A small image autoencoder, trained from scratch: encoder depths [7, 7].
Rows from block 0 of the decoder, named by matrix and row number. Each number is 128 + 24 x the weight over its row's rms, rounded and kept within 0 to 255. All counts start at 0. Numbers have three digits each. After the name is the row's rms in percent of the matrix's.
# conv: 3x3 conv (decoder.mid.0.conv.weight, 256x256x3x3), inputs 91-97, a 3x3 kernel for each
conv.36 081:132124115121124117128130125124135122091147120149188195110120144127091143122071145144076115148114131099150088138168119138179120119110110131115134108130101123122137157099113156145122136134138
conv.37 076:129129111096092144134150128111090144158144169114132172141128121111097137148143127103151161107123165131169112153173129142128104187111121108112120107138120161131162167093180105093179125112165
conv.38 087:123107122109159115108125144153139150117139131113116106159168120136139132101113134119128127149089106089141101162144090094134097074091147101118129139120088136164138127138148122116069080115127
conv.39 087:106123115092114093128170152146132126139138117149151121121104163117160111093122089141143115130137094154123102131102080108063144125114138124133071130158156125171155120163144116121141099140149
conv.40 085:139129111120126154146157125152128140145128112155123119141133123146151120126145127133116141099121119123141116127089111106084149163084063119116159181133141135159106149116088166170128114122115
conv.41 084:103114195147161099155120142144108113111108114114138155092136130113138104132125127137156112118105119118158135157083114113126115110123135130144158106125144128137160079150115092103077135159140
conv.42 112:125123135090106156102138113157150127145136132151121130119135096103119130113151138168127148127089121153119125112073122115102120085125175124121089133120153135174088102121148144170179117108129
conv.43 085:117141128133144137123112095187144170134129113147150083132088166144108136165085163144165146100131153080108110127164108158134189089119107150121158115118139085110184091116093137106146082118091
conv.44 086:161093113104098138150142113108141079118138098098140119157141171138146089089163121126104118108104141165118154098151138122121168154151080113118147119150191138107136147127150137077133185117142
conv.45 081:127088094106119131132169134088135100086138142149124107155169119144128088137121128102103110146139146141127169169112122152109106123105137128124088135089149127141136145150119120178100106119099
conv.46 100:132149110149063107064145162085096090163129105161134129146133122085121164116153144117121122131186117147083168069108137132129143113164090126125128152117148130156128091140163145085139125114103
conv.47 090:090135079148151117123117140129132085181171150131125112134139116158178109126158127148141105130112138147152122142129179094146115118110086137161145100087117109150098083174129149130154081161163
conv.48 097:154099099072108129162104096150123105114155129115116125121114130153130162126124153137119109110101097113131152079137203132091102110129148133117167113112129117104161126142138076123139141097083
conv.49 088:135144165100119123113122099161129135140145115080128133114145123151104133125145150157097087120081139152111095138132096122128117172141133132140129131156110167105109134130109135052131142131132
conv.50 087:088097142106110124137115171130126117148121154135090109141112095171140092107117085135108155066077139108148111101141094137093118154158134111074117151132157134158086138091082150023125102137184
conv.51 207:122168103112138115081142133114147104108124170081155160134104117103112145157141144153105114131035127130130136147132115110111121126092151130146114170138123132110099141136102149112101183101147
conv.52 086:108149105102190122077115148079171161083175109110114110109122122087087147140160117117123097129153167122145087145107138107135099091167078141122119151123145123110124103139138135146136119040120
conv.53 093:161109105136125093134126148073142130179136135090130108114117102143113107171187140112159082106090150105134102117100134127102121100160130118148119122127159094109148165108134117081120153075171
conv.54 084:152143120151134105109151167105141161164198084103119168128166120165122112117118096175152139091127090094142129144103145055130158134114097138193123110175146123127169160142097105154180134216091
conv.55 093:126136133182120170163090149128080135057126083155143109131079140138113130120127140143126162113173142118110122109171095120098115138139118138108125116119111137125089129136089184093127070084170
conv.56 098:148142062103113158150141149186118142148148121128107130133107167135109160140148145124127110109084116099129086150147087152149172136152109100119162116142132109106148095133091111137121140090135
conv.57 099:088123133132085126093111137113139141130157163117111138078123128151114146136154127175169106136095094120171187208120096121135101156122168105083156099105118126119156133121154142130127088078115
conv.58 091:124090144118077095084130147114119101140115137144167103160115070088111106129157137149077131144071104103135136106137138143148100132124167104116150174113124073117157146125155123094157070093119
conv.59 125:091095159090104136116106164087124119146119164178147119132133130108168130134123136113100077173094117143142139139153185146136101129153127146111155130105116140144169172092178137138118145111140
conv.60 079:121100105116125095169117105158135131136210185123115140100133095126097160134138097165133121132124143118092135123158125146139084105116116172162113136143132131106175157171128080054117156138112
conv.61 112:136130140141140150156124145120128117122106166160050098146139111113132118158151147127156150133127154120096086139174140143132072139122110116085122111095156123102165158136090064109151126152218
conv.62 082:129105133084109098147147122152100176130105132089156139124106136118135097102113113100117130173168147122196102158117181120146175129111115151127094090129164148084135141181100037130097149090167
conv.63 125:128140129117150135118134136073150144138122145154134143161124124129194133131132150107154134156165131117183178083148152151103160107082132107146129172118111095128124108152120152191170100110063
conv.64 080:121108092108128127151135107119141083162157139100126120142120048183110088137104150123157105149151114110102099124122125146146132127139114151156127120138080121124102164117107144135126139101179
conv.65 095:077168176120161105136146149127137138100132139122118127109147132138147123120152146112117124132132127103110130100071116153112096108094191127109110107103104106120133125174120124108108093166140
conv.66 088:144102114118156086161118160139123177122113162106134143131134118100137131118125120119185127114175107089142117167068126127115092116167108113108095072115128097121118110139184149138169168117134
conv.67 087:101119137112156092089145107097106122096123146102152149114124113134086150115121112123149131145122100162211144124120129131122097106095122120118131147142113122137147122135096127138143113144110
conv.68 089:144154125103125132088145109140115105180135119141109126124091137136149124087117136110115139124153143152113115130152153092118148106169135125115124141136113153186165149092160161155069124106149
conv.69 113:143079109149115133133167111162139078132142161142093131114102134121121139134136127153112135107081118130115117108121150106124121121113071127081141142107139139085177146120101126151145165119103
conv.70 115:141098126098165096121101123165100147152118142115137100105129101097145135164091135137154127150165146054132099108099138144164137107112121119098118132170120121095141103156104116132127142063167
conv.71 081:130181107134139119148116107150102130114124132124130140134168149113149138103100136170150166135125117135114172147122144131099110161149115125141134116099132123149108139127098148135122113142099
conv.72 087:132157110132149148100142117099068127154153140058121138125140156142129130116085121107115142167103080148131123153124146048087109172154135146120084103116100129155161148102118117144141198118127
conv.73 090:194115119125116126125136115158159151146113133122177113118092134109092146145147130136110141063073126143180136103117089110109119127121183130117113124128122125137092130093085172186104095124103
conv.74 122:137154119110126155088150117136103114129139124076131159104154118148131136131127120119155136105131153107126121121169118135159085128118134122094138092135177101149142121130181067166155138167116
conv.75 161:151138095086128119154112130137165118150181167115093062134133131129125112111119143170182109180080193097152071063104141132139140121148153128134152137165093162108147083184068108144128134112191
conv.76 084:104121164153132127114124181150104168088126083126185183140082105128097156125109159098149129165079137163138130110189136096111099122129144076132143126141149132123172123089146088154147153102117
conv.77 112:141101150148148111094081117104157125119120123109113130136104157156078155156150130147112107160052091131150147102122130134146126136209141158142135109149097141084124158139112148142079151109168
conv.78 098:132142160130125115101141093126120089151064123125105165150183126142100121120144089167135111151160152076095157132131118100171096140132129140132132099108146125151121072136185170142097106159101
conv.79 087:080118094140140125161179101129165122122173131195153153118118097140101153079108140137085128117111192120132125130132139141116101074139129116135119159125131140185068152097075176176108136159163
conv.80 115:134137137112105171122159142135116122169120144170104132151143136148129095124135114106094161129156126101151115103143110134119148134139144152104112125140120122131115110136080184172071190180119
conv.81 093:139132131110112159138110126185145106118146118132121137158110149128120102125117115099101132096086093142149129136108129055091128134110140128162134135079147153140134127105113154152117145123164
conv.82 086:094125104131163139139130131124162182108163082143114153124108125157143138101096063121180132137178128118130083127095146165108095138122107099089109080121156113124145096198116145121082130149110
conv.83 080:122118138086152095126153099171122151148176091140159103117151152134098094143139130171059121093131131082167123136122090099135156150129190160107155122163110137141115174109113115119134193098104
conv.84 089:121161152110124130166147152140108114137121110126134129144131180122129102136143132133138104107141103142085140110128134112155194142091138101099100138106144120151139167153146107126121145174165
conv.85 102:175162102129127099103119127141142124138124139122117152118076107119102167088108139160103090142133106133113126123140148100107139105104125092100089118165101177121090136054128176193159127144105
conv.86 081:150152138100123108135116138169144102089112132160092104122147103097110145107114150155138147088120146129133092147090119185135128129138099088114146119151153109128128057104108166184154145130129
conv.87 084:156137084117161126105128114143174127157166159117114096147104117137102142102160109156095133085129065114168161165162110110110142128132122169126132154164122157107092145073083176132078095087149
conv.88 116:163153130117092141111134130164112142126128153141125111134122103141092117115160151140168110105122161151088140141124138147158111141126106116114123132163139090139098116086132080149168116175121
conv.89 080:141142132078166126140100117115104147134108137114120110189138108144154137099123126122132051134135173113127134125109102158174107107156149111130090107133181078140171072171140153153110107126128
conv.90 091:105158131149103125127138104120178103140100102116125108120129149109106125146122145107130173120138107173095123165112107097124157156131125154142087165120104162155098138080114108158148104135117
conv.91 086:079131135119139171162094105115122110150174144122107084129151149130121131122099123108168116126126114160084148097104139155176146066153100119119099175135126132129128112132093134187114081165062
conv.92 095:103144068171144155075127160139149102103087132136137153096139119161161076125135144158171164113113109116158121156094089142159094132061132149134104118167133106156132101089145134152223123075143
conv.93 073:073125156126113166143100182154107131105116132163110150110125141124138102127163095128100169131105105180112143155114120114138097121154092120146123135096125113143117114143120174134095125158113
conv.94 082:106116088163139087156160149112139135104156091082160143140137157139108162160139139086106137142110080148116151088162156121139121133152101148149126141161097127119134123155167160099111132106115
conv.95 085:146129103081125137094134121119133142101121126154109179128101156143077132116142161132129121125076107110141135140134120124134090119138158128123157175131114113158134108102138153163107146095104
conv.96 097:118132113126159165112118099110109083114104145154132151155129132138116127125136125128134103124161151137147105105110081144119143136146091136118079115143092110138151107085131120111206135157127
conv.97 105:107151169110100148125117131127129181119117150144136147110114164135072105164141154176106065116093160100133073171107085130150100139118126120077119119130131138129154099092092134149169114118149
conv.98 091:093110129106135109102155111167126158155093151174120136127134167126132167123105122168183151102103127076109132103151130182151171120101156121089116108131144118162108115126166117094161078085152
conv.99 092:135127126195108127133143111139098156207142137109120189091168133170155115148122136123108133108112154130115125133156145097113134161155124150129151093118129128082165149130126045128097177163144
conv.100 098:119161080109172122137103090130132146126182165108091143165136138138109140128134128130126145171123148097113112161135164168146108126121133154096136116141107145113092120093138086094109151071103
conv.101 089:109142113137080140112100144148130088179129171157167163121093136152165109132084123090114163132172138158107113163169118140119144135152096176136118134097092114107106119142138104146130155146136
conv.102 109:158123122125168082154116158111109166144163094129165128133144095147140111147126107145160166137155162093124121129166122155125141125118099105115146119095125136147085099151137113132112093094105
conv.103 114:132114121108110092109117109155131140120128101164125150112155097125128127147081114143156074131080081170117147095128186115118111084130146141113160168127109191116104076168123129144074098143119
conv.104 102:134157138148154111150122106129142107159113141127108119148142101124151134126123141113145139135125144113127125118183138187204139112132146112136123115100115139130146090140148144065138090160120
conv.105 088:123103126150192102142105138159102136139090107144134125113139130149109135141136133139125112155129118115122133088126165111166108102138117124116114103101116136117096068137161105066128094148126
conv.106 101:136115124156140132121116120137134139132149186132154142131130099140118150136148121142158126172076130134142101101136121168151117136171154131110123111117177084151144077112119109154121193145129
conv.107 094:142122152127117103108140144138143166170143151170129151094118136114137167146168129114128071114129079109148129088145122180090164136108145138114137151139134163114114163133136072059106157063157
conv.108 075:135141129131101118109141110098121114163171080118180131131151171127121099112120150127116097149122143114163139113096090122124122147116136132168146085126090103115122134197119118139102164123160
conv.109 106:082102134117173117134159110149157093157089153114117121141135124093149143179129147098134117146150157126099140109115155151132131119086115175138130106117142137135143123166200107142082131106116
conv.110 088:151139081137115076174140112119156103131162105173173148098102121091104111128138140078130152093138078110165128120124106142103121140100134105109112133171111157110198084096146130186111141090093
conv.111 100:187155098161119143119126117131147169129155113152102136113102168110114127143101137107143094148143087134138078136095176140125104142081116139189091155161112121144138124150114124141119126145155
conv.112 074:130131120141109123090155121116127169145169170106107143137146154130122075172118142143089104139094078164114110149081111130124154142127150085122073124147094157127113156096105135168072126117106
conv.113 083:164091087109087091062132147134122173161139111103153145125143115139115113112095101176119108156096111124167131110175143108119145147116121146143123109174109119168119142097121074110137156097126
conv.114 088:146130110075166113156123133107155166102135080112107119136082089115107161122128117119100107077137085143146099097133103122071111150118116143102113091142165113149140074105107120089146141120110
conv.115 104:103075116146154182158135145117087135132106199135145135075143120094169111124127131102080168123119114149122161162173120080150090175140124158102117102166136096092130070146122111070141163196121
conv.116 096:134163150105145131153146127107108144149124151133111129126154130109150114105121134137096102138085132124138120163102111078115153145198172161155104128166100149125114153097139144166183187142131
conv.117 085:129154117091103190132119131135126127087092050128149130162091133131118123127091136099167150134097100164111141121119138085109147143146136100126135113089132129110153120146101151197145152095113
conv.118 088:134134150132119133137115129115116109125146092179153149113134122085119143121126109160094119135065066154163163167107133074102087145160159102139138141094112117131067137148120126119127198131106
conv.119 092:181141142079132125092150116144157171106112128152147096139164154152123113129104148108127117128117145130155123091094145144104150155120118103102092143126076161156117109069067043128122113072123
conv.120 136:097104158178131127094133113129166121172169150169116121138151110115107116140100111092132119161104093160142105142127163149108131111117140091149092107129106126106133099170143101126058138095106
conv.121 128:153103132186144113101171124160083133123120149146157119094121113157148131174111115158106109121121169079092159133120095162140118114120147138098134103127121160103135175118138110145137084134177
conv.122 093:098104089134109170116120154166182151128185114172123103160134144122153095109103098102092149049106111168116074163123117088074137136127140135104107134126125117138115199110135168098119096138184
conv.123 084:131106133157141115121143122084096109107133150107091106107173110121124114129151130106083109119083088126071176097146144167129104099147143129108103130121090157088168122134108142068110119125128
conv.124 111:095127132149129142168121141102132164114147106113120161127157115098146122147120140122104132105146105127114106115128125170160129089078159073140143121109144126128128136173109138104124125094123
conv.125 085:148105170114147148168170133166064100076153128130097145142086127120110128127176128106176108119157091118161150119115140114073111155129111128104162115107121108126142066129130135100103128088109
conv.126 080:159113150145143135131104134124135150046069147122156141183113150136108110138149139162093128182128116143121114093170130109102120099148129122098138183146151121146128165077110129167115111088105
conv.127 082:141178155140098112147089121153125086145131116128107119136137113126114128141123139129115098088128089065150177111063129066119151144100150123129133145109104043144147083088154141184135140122093
conv.128 092:139096120117094140124138104133133109073040144152131105115104113093194131134109121117111138160150157181129104096149134177099136119140127104099153107101121157122109126164141156103070113092099
conv.129 086:147115127109122155164115146130129135160122111164065124136172138170183149131156147157135144187211146118088174127166133156147101097180140139114100137092112119100138125134180095087112041099198
conv.130 111:157170125178124122127124131074141171144084135108125088095131112118134119124134174134137138124130194116150101168134103104118127150124149149120094136095129145145143139120134098162078119140130
conv.131 102:101099138094108144095161113095094135118148110124077118148123115145119104137120133111179152121156141106110120119147153101169133119115135179124067130105127178122179141139083091071137106176131
conv.132 109:144163084112088106159175144137165149094083121104123084147107154160079137105093111143110102136116110134123136110110126161097150118104134170140105137097143129184052117123151145111088151139134
conv.133 114:140129187147175118151106104070140138141148115116107116122109146102104095116135145101132121120146134135151139137102092092156099170137099096144176097083092127164156129180212093109151157136110
conv.134 087:118106110118145120132140141161169091137091111122122129146125105142120134123114116102134087097161117155127118134048160136115111135154143134074122138110108119134128151105138140164105139121114
conv.135 110:125093109132155146124129143084131118131122109154114098140143133088169140137121110143164116114112087113151173146105158119191082136118142123090140116128080156116173085162148166131123140139084
conv.136 102:133119139157127132110115151090121119145108144130136144094098126115112124111110115100131163139098107155134150119102086140113118134139125114110081165140146163161112125127151105137153123089127
conv.137 093:115140135158136150144079126178171146113131105132111127133137128131139141160152109076095115156130139130075121108141077116134150122086103135105113118124127117176098127123126133115099134167135
conv.138 085:096122141181131170125125105091107134137105120147133116151102140101113081107169122149148116139117167122132066109130138119148166102155116133120122159138104087161108125112108071109133101135131
conv.139 097:149072158188141130123089144139141148101095121118116122134162086128123181132145136117116079099086120175132151125128102150107068134104170096134129109101155130125153071112115102082140151138168
conv.140 098:095132177185105145099139102107137141046123113097133150163165136135120155154090119095129131113099076135133110100120130138160131134108091112147114123120156129168108095123123173134192130165140
conv.141 081:105132109087091152158136134112115121102132083111154127151128113122120129131133121077150104123115096096105142171139097111146100154148107107107095107132109117132141099138090124183187114067062
conv.142 081:128153152171126130098149142115134107145129132094147174096112136126117116126150108157133106148159142167115099138168116125135137152160130115076169124144173175142088141091139081113107126135129
conv.143 076:135127067147167140128122150148151123100126125104119180116119135151142142138115151145137091188159191087147169125127129163140095092165151116142116143117140129134184090194130186176098140097122
conv.144 080:124144131090144130133150104164120174109136122165176109144163140156132153140136130135169130166145129167225077160145140168122114106141120124109172093098109151119114135114136117101111083121099
conv.145 109:171173121175142134109173166138093112156103118139132136149142149089143117139107142089112102095182134176125128147102134131137171115113106137123078122123131138110121134170100156122097117202155
conv.146 104:176172147135111111151145156119152143156112083142118105141139180078146136129120123099146155149151110149058111090125139121086134114128105110149147142116125097123143158130105166149125129113150
conv.147 113:125118098084191141157124091153138121138142094114122121141160121133143098139136115172107156116169146093108087096102166123106145134135103160147121106113098116141082137117084139103122138160120
conv.148 091:096123149156149120157151096117143095101169133120145102131095116124149107145141157142142122108154201119121144126135079096112135091167144122158105140097108126162178180171127127100144101097123
conv.149 100:123094111154111136136119151153122153123147131128141147174124135124124097114126152093094129137172168091124164188147098155148105141094098144117142152102111127118126142148127083088115159084081
conv.150 084:096132140138108190146160172138120131121117088126110114133097144115170149122164089157143135073114179157117126144165087074157169150105121096093159148130131144133110153126143160125143060200138
conv.151 092:134153116165133150110155144104125129137072085121141140142153140142125113155132159112150140148130152136105113094146138143135139139092106166130117125134148110141095119107130088152168119144140
conv.152 095:097100159101170092106133128116039090160078078158125173080143125160119099156127125151128171194115118097129145138140152145130099113122106156142124145116092115132118139189200123179158060116117
conv.153 119:149200106130166127113083122133106148078082150098159135115146120155131147129108127176106124122130140167116160133097113148107145111187125158122150153079145136079120097111131157137156115106114
conv.154 083:127107126105148171158142130102116100164107151097130105126110113090081126168120163126140140144114175136123122132165098177152116099099108098106156181139075100140131139133139143122169138110121
conv.155 101:085134130116117121151185153111090127096132139151143150124142146134147145115156066118100092178158165157092096162133146095091111134114119119137118144152129130134089122080164140179164097136117
conv.156 124:103109107122133072089154121118127173087086127131134124122108135164132112110113146112116186124171124091099147140149078118077128157147116132140150101102112131145109132116110195114106140124109
conv.157 086:088131107142116123114150141066091125153096144109091157129141171113137125157190128102117097207171126146130172151152171099129132148135143150103121137125172152145136221160204081104130115121164
conv.158 090:144110128129141132141135118108130100150144144133166148100106141128158152127120131116157079114129131139189158114126112103136177122159116113143132078088087126133121153132177170139100150131093
conv.159 096:094156130149119141158146073141135171117049157154148138137162132104121102078147135140145146118112174145105129131108126110134173144131147155132121140081096116106119134098115132147126102140127
conv.160 093:166087118109128164123116120128094129149114134115135131107138110112101131113154141126164135138115076153112108129131134120120145126131111165093142114121117144108164093149092153158161141110148
conv.161 122:127148110131124159116079157150124167165104135127103118132126157150092151133126166172119143121116159131104166108141165167147141176093143111056141120130128158130139155108108093103153103117115
conv.162 103:153168104129121165103140144151168108140109206139101145108119101126192129103117116112223164163117097117101116141155167137147133125148109146112117125133115093094093145093140153171075121144134
conv.163 108:131145105103123143125111123129176093141117128109116087100140103145048138129080145137144152050110122099159109127144158173114097110094108108106140123167102175122070106133114124153166126190101
conv.164 087:138135108097096157150140107077140124092096138120156110142138119115147136115123090079124168116157149140136150118133125172142124141160151115128112144098162161157103119139177192179150127105102
conv.165 103:119157140130134156137091107141125090144098109091120147123143101125138175142108106161122101148135089119152169145135144062153077105114164154133134157079138142124120091148146113134077125146133
conv.166 108:122150070115163127149110139111120139085140147130152148125136144091099140150110130100118118147149111116157134173084164128141098113119132134158107125121153128138163081154119157130150168124101
conv.167 093:083140158120113123160074159091121095164153107107129129130139105136151153163148131152165115140149087179143125152130096082127139159099159122130139109119150102159138165145118146180172165146171
conv.168 100:132133125135174134139094135146115134153155150119097083142137127110162141147135110093096130113155149179126113121140177114113069114157112148108128145141129174123100147157103077152122124103162
conv.169 094:095082100148125155126126139109139101148162140099083145139164111118125165122123102123135123196131156155152145098172154153155106114103107145161113169160117156075123164102160149102162177136163
conv.170 086:122146155098135107121161104121092161141102105110079101125152104127198117144126122124203166140152163094108096145131182182183139115117177160120115149104121124152147149143130148058113116114126
conv.171 077:097108165126134149161142149141152143115094181155143151159123155095117112145115112114135152100135121117148141140150146129142157072120149137157160110104149106105150142164164171125107139167100
conv.172 116:148106113148101126100134140076124151098159180171162127107078132128124127168135122122157120115143177078154112183153088100124103165100156130134128125142129133101145112129096086120142148139101
conv.173 096:112093103160104153119124106112140192148140197137118159093100081106124154109145170083075145139146121117146129146121094070132162151111096128101121166118170128153144114137135182142144139146054
conv.174 094:131157115118084103106129131107147128102168141092147156136099113165146123144118167105075130134117079120114139105118121072094145137101119155137111135167104161179122153105096119120105142140103
conv.175 112:165089152110120104158125142132134112170198133069142134116086145141161108147128135141111134162118149115125152103112129152170140139104113146137092185122111140126138203126152123113132167093124
conv.176 127:089113125132129147107148110097064104156144154112141157130129126130134130136127145119129117190153146170112178165199100138145168173132144141132084169117148132098158152124152105174150148155120
conv.177 098:115170098139108062139102109136167120111143132103142101091128123147139143138126107109141171150130107124105072087125147136146129114102139134105136124123115115147116106125146163145139135193134
conv.178 084:137187117104121129112170061149106081078125100131191102149108153139134137123107092129118140095089091142164083129152102078122192112114109118121141126120128084103111144086110158201140120124103
conv.179 106:133115114160128160146070140096107138139144155113139112137109136139130156147134113174160111099156148120097152139142110135122088145136122101109143143137138137139117106087154078081142169129161
conv.180 124:138100135103116124135127081125157113132107114121150093103121134101131137143148157137075160083068049155080125142089199135131118114127117148137117139154102143153119123109163098083145141122103
conv.181 116:154114097103150096145139169130114160138099146114134078135069150124152166117135131141140132103076102075139170125160133120093169109138133118091114111163131165201103134157143106189076104131104
conv.182 107:127097108160172121149092118112125155130091132156165104151133121146088139121148093104168134168118147154163133158126150103152147109066134147086152158126118111150152084106162147120099114048114
conv.183 088:107162150107180143109161135126146108176164101103109116137116158138133147155122107112108128174149086130130120110114136061073146134160133132123110127102084133117107197138092085125094146198164
conv.184 123:141120127157107088187127147157085124118101133109100147109153134130159133126153097148097131115137137107073190165133106146149123112092120126121105146165121138156167136120142089086109181184127
conv.185 102:130126109155153161088125129106115092094092131132093123134189126147119130140173064135108178133135141148095107116108124113126154148119135112111140132096134131135116137170135071080130121145161
conv.186 116:138108137151123142154114153070112129143138139156121122139093112136152125161105126113109130116113103088148121137141149147118131169123146114150148098175127110118102121089158097133144134097092
conv.187 108:119149139100064095091106114167149143087148090149144162145136130139101134120115124162158141128109118141125124133109114146120132103119136147134122133164094165194132100083098098120156131161198
conv.188 085:085097162147154088102118149166125195098082146139071088121156064152139126120143081145117148105135099104077137164113139173154145115097143115118145130092115095155116120121188170107160069128154
conv.189 105:130122143082102099123128174160090106123114107162094139162096141122107126138107096097170122113114124166153116137115144167117057082127143101132064135143130143122119123161150118143052130122157
conv.190 091:139149127138112123173117157141117115126116105139144091116133159101120132140112133124145132131153133128091100171063107107161126129096158100116124153089126086143137099145159156188138121136129
conv.191 108:156156112077094133119089141158106137126137154112109162160150129133125156114118150114139128138126157132162160155104140123139100151150138123113138133080120184164160118095159131094101122099127
conv.192 081:139143129151129121160142133097159085112124116116151101131144158083126154127138122110147160093055114150173115162133142100095123150141137106109115106161132104144157137153146112116148119153133
conv.193 086:111136120135154133134107162168153086155145097094109099107146151122151113136156109136131072104123115102180143150078141127116127135112153149106102110086152128164105143121109078104161108138097
conv.194 097:123131120122063127070064101111149116155119140123112129127127134148120179091124146171196138160163104136105071118117130076095126138156153140129113127114142127128122120085132152109100173109088
conv.195 079:120156069096163102128120135085117147141186217147152162129142158092130184150143137113124102151129125122155128120163115135126084129115111140135126116108124164098193137132120119056028144135143
conv.196 086:110103154151088152141104144138143097132126092120093091140127144137151099100148140139185163105125099139129108093149116152137177178131141131152134110170149118161109155092130145138149150127097
conv.197 115:148135154121141129140154103166130131145118102098122124148156131112191147099108121147099144162121098107161112108138131107175106087169088140148133134093076132127124170099103121102097123187101
conv.198 113:127150164112120147121122135083147115088128128158137141110119084128093127138158118122116122133130123113150114139122128152220123112143118143116130144134154112126095133134119153128142133122151
conv.199 104:131174142127130085138066129119123153108130118140140162111076129144135102138129171123139119151111140155161130140115101167113084150121154145135161124104088154106135120165130128113097185113210
conv.200 094:143113095135063141136124117082094108120084107146116151120148109121113138182084124104118109132083168096144137122149186126145108125134075121112149115089148067091153094141124119076145126099064
conv.201 078:130116136137086162151110159140190156159104108169107133138126129081105097125150122138087141094117140129109127121152103136138116178095090135135162122144160133150107098008156132184187106127086
conv.202 086:149157146127127101126137101121093141132077098149153107122139104099140120157127106139151139120110097150082129131105135116103152134158146125095150145130120108115091067128143113159092209140123
conv.203 084:144112106146105109153149126115066106144147101092178105120146152111122084115134093129170155134121131168157136171183151126119105130130113131107116104129133148200115136097129123132114078147125
conv.204 095:106122160094095115099115132133100119141093101150161108105123119110079120139109120102120169160110137116161141142148112203161083121097115151160123123133118119136117102141148124137166135096107
conv.205 101:089109096101103151175134120122186108128100125138130119106167127096122128146139124137153134125134127121142126123153140143134108140099172141141091124168154079128117172115141128083069119123170
conv.206 083:128140138105138119131125122128123118113078096129117099137123128136107152145123150074155171070081114067118132174129117143167112166141125108130114097118124085150146086116120169134141153102119
conv.207 083:152110107101172123143125137142101100075148171124128125135117110116108108170102153157144152119105110123133156134082130177146129129125134146137125128186123135155174172129113137100128142123154
conv.208 089:144173122081115116074127110167125142148093115101117129111168147139113109168140099139098153137085129148106090144096146109121158159136122092106100153145144133140122139100128077123185193090175
conv.209 092:107179129158118063134148168179131159145177031127129102148082098138126122120152134110133157147111081077183118112113127150129144128121132108109132125140116151139091135160163100195168158076109
conv.210 092:072116112162143152132148108139169137174145107101134118152097140121113144119150104133169151119119121143127160191074118119166162125113103127132175137152128101134104117141139138153184097130113
conv.211 107:140126137123111155105195118135120119127117137136140161117093085086149174158144143158070124154146103146123117089134144098115150175165087107111093152142143120118150130152096123131168117117164
conv.212 115:150118107130106170101109133145138124142101125106131120156181137150134125150126094182188086098201193103099158136092140183163153128137110176139138122153139089142056134144140174149116002145110
conv.213 090:117148127112124128108154165117092134098156140098151143156133125106120126118101132074134156115151145095142117129116093118146141112156158103137118101118145095139140081127083178123120117203165
conv.214 091:151136139110126166132100109183173102137159157111088091144167101146132101117169117096130110060127161096071149160101150146147077129120130125148152115130154126112132141147144146096117119140125
conv.215 153:109152134111075129108154140108094114113129128139134137121104148148100151143143153124141128105112152125140117133112101114098148148141130156105159115138158121165123126099120088130126126162141
conv.216 126:085131164158162108148080139096114104136129131160149165154114104079127098128122134110140145103146163116115141137117137138111122109114112105149132130152159123087118110159160156171141132094103
conv.217 086:125125139147124133152123128113135087127102146147098125123148090110152101148121129096119139106145122139137155154106146129126067125107108132142114165164159136148143129096140118156138107120098
conv.218 097:153154169168110137102082152044123098141125124160101140113146092114124119155162121117058148137115111133137161115149198111129099105124129088129118165135144163073148170143108128165165072165108
conv.219 078:124170114140095137108117105116159100138098142146078130170180115150157095061139119110129088102161136091125114103151162138147090126134161141150122128114172087101140119176156138131103138120176
conv.220 098:119147110094118117125146155161148125127153104176140121149113126133114135117148151139044095115141108153110137114124153117132170197137103071106116147133115125145150108117155108123108159153156
conv.221 082:162157112129098135193130142123079110084096079177154124123129158101117130095117132162105092115106139155178165112100167107101160149132152130158119129124104146107129107139108119117112107141155
conv.222 090:115132168144148134136137115114104135084094101132154129102104128141131158130131149145095146126159131121153122133099126126128097086168113122112157115093117136094112130138134119108092129136136
conv.223 085:119153143107112148084088138087133141102123150150122102129143097136127124108157148132166090122117133113139159149166129142122053159170141130159105137137153131104122145102115099142117091137119
conv.224 117:095141125152129125149174148138108177116110112166132152116130127122141110116104126111143108140117184172137098070126155123110140098166129155123170130103097126155125138166162161172133115109142
conv.225 228:126111151142120148117107099136119145101087103167107113164106150111120109132141151111139125130109076171108147124093142144136142102170161109137127168105142059141149170133107148141171106114084
conv.226 107:116095114199108113137156157148114116205118107108095150116076127132114142110146139153098101115122138137139164140127074153105146160131115127101116114151127108121134108168080138157112095145110
conv.227 093:139128161095117132125161136112103121124146092137063159100096129082141103127112158094130148120177146070144130139121117150095166122148112120129139142125164135090143093171131079136118148137145
conv.228 127:076177139109125119126063121130149130128129121173101126103115124113158119153157136140149126087164143083091141133108111130169157111105131143141159083135120125137130125248136111124105127134118
conv.229 090:135136086169117122100106139126132146114145122129095124095115136131119130113095135152146137131160138102132168143164120125107129159109146131151105109168160169139131160146133118131117123095140
conv.230 113:122176133118120181110142109095158081097135128118128099099128149130178118149131081134153138086088143092110110132136111102187151147115167103122117165165149094095071154105095149135129077132163
conv.231 096:117151107129140133143152155135129146119136158141149156048110092127154112116156144102184201151127127140130100179116147106128096102106160117142085088136121133121136138148130079104164101141069
conv.232 087:147129126093115099126129124131165120158151144142138166099103114138094106123158157169212166157128117151106117113100095142111137133184158146185146091123129148129134120138145130122105083150107
conv.233 090:107113100085103106137117119152141146110119145140160111137127125145108155128108134112132112114119128142153101116134127113119053104047118136106116127176115182140120147085167163148108135150129
conv.234 111:131103103134155128188184097153097127103148156136168086149094144117133133178107108203105171106112086130087102112134120086124152119132140106106133118169125105128154083140128166115139131153071